python train.py --encoder_arch="regnet" --model="contrastive image-text model" --dataset="seven-segment displays showing three digits" --train_examples=195000 --image_size=40 --crop_scale_min=0.8 --horizontal_flip=false --translate=0.06 --rotation_deg=5 --tokenizer="word" --vocab_size=1115 --loss="sigmoid" --embed_dim=256 --encoder_norm="batchnorm" --encoder_activation="silu" --encoder_channel_attention="se" --encoder_depths=[2, 2, 2, 2] --encoder_kernel_size=3 --encoder_stem="single" --encoder_widths=[96, 144, 208, 320] --text_encoder_causal=true --text_encoder_width=128 --text_encoder_layers=10 --text_encoder_norm="layernorm" --text_encoder_norm_position="pre" --text_encoder_activation="quick_gelu" --text_encoder_mlp_ratio=3 --text_encoder_head_dim=16 --text_encoder_fused_qkv=false --text_encoder_bias="none" --text_encoder_qk_norm=true --text_encoder_parallel_block=false --text_encoder_inner_norm=false --text_encoder_kv_group_size=2 --text_encoder_positions="rope" --init="xavier_uniform" --residual_init="zero_last" --optimizer="adam_atan2" --learning_rate=0.0016 --beta1=0.9 --beta2=0.98 --max_grad_norm=3.0 --max_steps=9800 --batch_size=256 --epochs=12.9 --lr_schedule="cosine" --final_lr_fraction=0 --warmup_steps=980 --weight_decay=0.3
Rows from block 2 of the image encoder, named by matrix and row number. Each number is 500 + 25 x the weight over its row's rms, rounded and kept within 0 to 999. All counts start at 0. Numbers have three digits each. After the name is the row's rms in percent of the matrix's.
# fc1: squeeze-excite reduce (encoder.blocks.2.se.fc1.weight, 18x144), inputs 0-143
fc1.0 098:486504512520529438480488550451486483497489495493468484491479518481488488479566491477489566485474472538497512501486527499501492514499525553499521542475493486498537491514492523513510512480477502568472526540485526536527484513493538524529460504482549524490458538501503512501509527541508514543484511478513495500469524493488479491528493531502507479494526525512472493454487534447518479514486491489548475455476525532500507502498528522492481
fc1.1 096:483516485532497549488485456558493506487573486488520485486531474479527484555497466502488494492494557507489512525497507457481479508481471515536504444506492486468481490489488484526452502497488538481497500518487500489476488483494495526498530461529497495487547504512538493489451488513476473508480465502490480528589482488486492498464487488498469491514492501469508486528497482565444491495486488488488539543519493530496520516490495469480484
fc1.2 112:478520512529531449473483553469486488490510496487477479490488520482485481498559487473484566483473483550499518507483529480490489515490523564507523531474504484490521491518489521513503524476473517568474525543487536533526490503495534528527461498491557525484473534506511517506500536550503508542484502483518493518493526496482478485518492530502507475499535528513468486458499535462504483518490484485548488467480524544500518512501535513488486
fc1.3 093:478507513514532447480484550452480484493503503494467487488477519484489484488567489479489565486475476532498509518485532483496492515498519558508519526483495488495530482508494508518500518475479514584473527545493531528518482512487538526518465489489556534488471527500512516492503541546511506542484495478512486509489528495488480487516490535504501478495528525512474490467495535446511478516485486489550483457487518550493511504497532526491489
fc1.4 113:492490473504462540497485440547491500488525481487518495486523463494516492516454483501498447487506522473490487502488469483494484483486467453521478447508481488476465489476484469511471481495496496434499471491489468461469490477491493502468518488517447458491544500502495474493481457464476466466492479508477486498534464490485491491461488457480475499496465471469501488527487462547467491480490490487450519534514473470485494491482462461485487
fc1.5 098:478532500541539484476488532499494491491536492492484481484509509481504487529560477484489563489477521548502526526498544461495486523484513575516529507493498491481520488514484512514480523496477535564479528558485526525517493491497529544524493473508556522483492530510537514497469527566494489548482484494510492538537517495479482495504490524504495484516525526505488488487502521495478484511485486491547518493493519567505535526498533495488484
fc1.6 104:477522505523541448479491545463490483484514496491467482485486515486492479503560485479486560483478485546498516516486531471491483517488521568513527522484505489488526491510485513518494520483472530574470530550490532530513483506496535525526472480499560534485486522506523516495493537555503497549489494482521493512506532492484483489517486529499505484503525529511472491469504528459503478513485484483546491468485520554490520511491535515492478
fc1.7 118:493486476499466540501491438536490501493520482490518492487514469491512485512453483500498445489504517464482474508492471492495486480489463446525477454510478491481463489465485471512478474500493490434503474489486465462476487477490490498472519497525445459486541506496485473487490466454477471461487489502474489486525457485487493489466487458482478494493463465468508484525486461547471498477486489487445518525510474467476491484483458466488489
fc1.8 099:475527501542532461472488539485486490488527493492478485488502504484499490519568484477490569487476499554500524518494543469494485524488521570513527506481507485479522492519485516513482525482478528559477527562486532528519487500496538544527481476497552525481492537512533513505474528561491489548487485486518487527515521489478479496512488520500492487516529527506480491475502523476487490510492477488544507488484521559501525523496525506486487
fc1.9 067:469512497561514481458477509504475484485544474483479477468524493460508473526550462480479545479474518540479499528466517474515478513470508548525515501497481473479523473495477498526474512476474519537467513570476504517518476481489544557511485487511535513475502566506515499500476510545475485530464490486507476524527509481466464478506489504480478480501502512474475479479484504493480486500484471472538523493500509542483535520480510497483466
fc1.10 095:480508514514528449476486551458480483492500500487460490489475520484489483480568492480485563488474474531494513506480534485499485511497522553503518534485491485493528483512485519512509521479475506580470520542491526533517489508495538523524468495492559533487465530494508517496502538547501513537486505479512488507481528488489485485527486532498499485493526523512477490457489532447515482512487485481552481454478526542494506503497529528489480
fc1.11 107:475524498542537497477487518509494497475554491486500478482511502476516474547549474481489551477484533540497525533489538449479477524480504564531524487488503481479501479504484507531468519491472547538478523549485526517498484493498520529518496465509550519479520512516550513495460523564490480536479475490505487537558515483478482493486488512511481482518512522494491487505509514516465484504481485479535521514500509567496523520493525490485483
fc1.12 111:477530510540534460474490533477489495481532494491486488485496515479499484521561479476487569488475505551496528521491543469487484524484517570516532509482507487486520491518490516518488525490474539563474531557483536531520491497497529535527481481497559527490494523510534516501481531558493493545483484486516492526520522490479487489507487528507493480518527530506482491475502528486488489514490482486549511495485516561501528517498535508490485
fc1.13 132:496472476488465536502492449524487500500497486487509497492506474490505492489454495502493442497508502449480467496484458517510492470489467432515465478508474492501470492459486465501500473497498463435503460474491459453483492482491491483467511512514442464494519503481469464484509468449481489453492504506470490476496460488496493488482493457488482497478467459472504491513480456535489504470490497489443496505514468457478480483482457479488494
fc1.14 011:492525484522475481548528521470498469491512467498480478490523523514469489489524502527534465491546473528516478519521511484527538532511530500469527485470542548502488529539541550526523512483541490505500526482477485454493478492547535484499495534539524486542504453501535462514483463492510540527501537520528471492511533510529536527473496464510517476507475459493503480549473482475511514480510524491482477493514518484465500504517540518484492
fc1.15 090:479523491549534500475485513510489493481556489484497481478517501473511478545548466488491548484481532544492526534492528446482476526477503560532522484499494481476507491504482503532465516495469553535477514562486526518494482486497524534517509468512540515483518524514543509491456512552488479537479470493504482541561508494478477492486494515505479489517510513489495490506501510520462485501483481478529536518504510562494531519490523490484484
fc1.16 107:480522512529537454471485551468488486481512498490474485491485518485490486505556485479486568482474492542493518515482539472495482521486518570512525523480499487495522483517485516521496527484472525571470525542489536536522486508492530528524468488495558533485482523511526516498496531548501503545487491483517492519510528497478483485517485532503502477509529526514474490465502535470493485520486485485553492472487518555503524516494537516488485
fc1.17 093:472507478533500544480477466543484499476582477486520476478523479472517481546507463493483501480489547511486503519486509456471474508471476515540504460498481479468474486491480487523455494496475541491485495519473495493486485480490508527500521464528506491472535506509531482492451490522468469502476464494485476523583479484475480489465484485500464480513490495476499482521493484557451492496483482482500537534512485530486511514477488470476478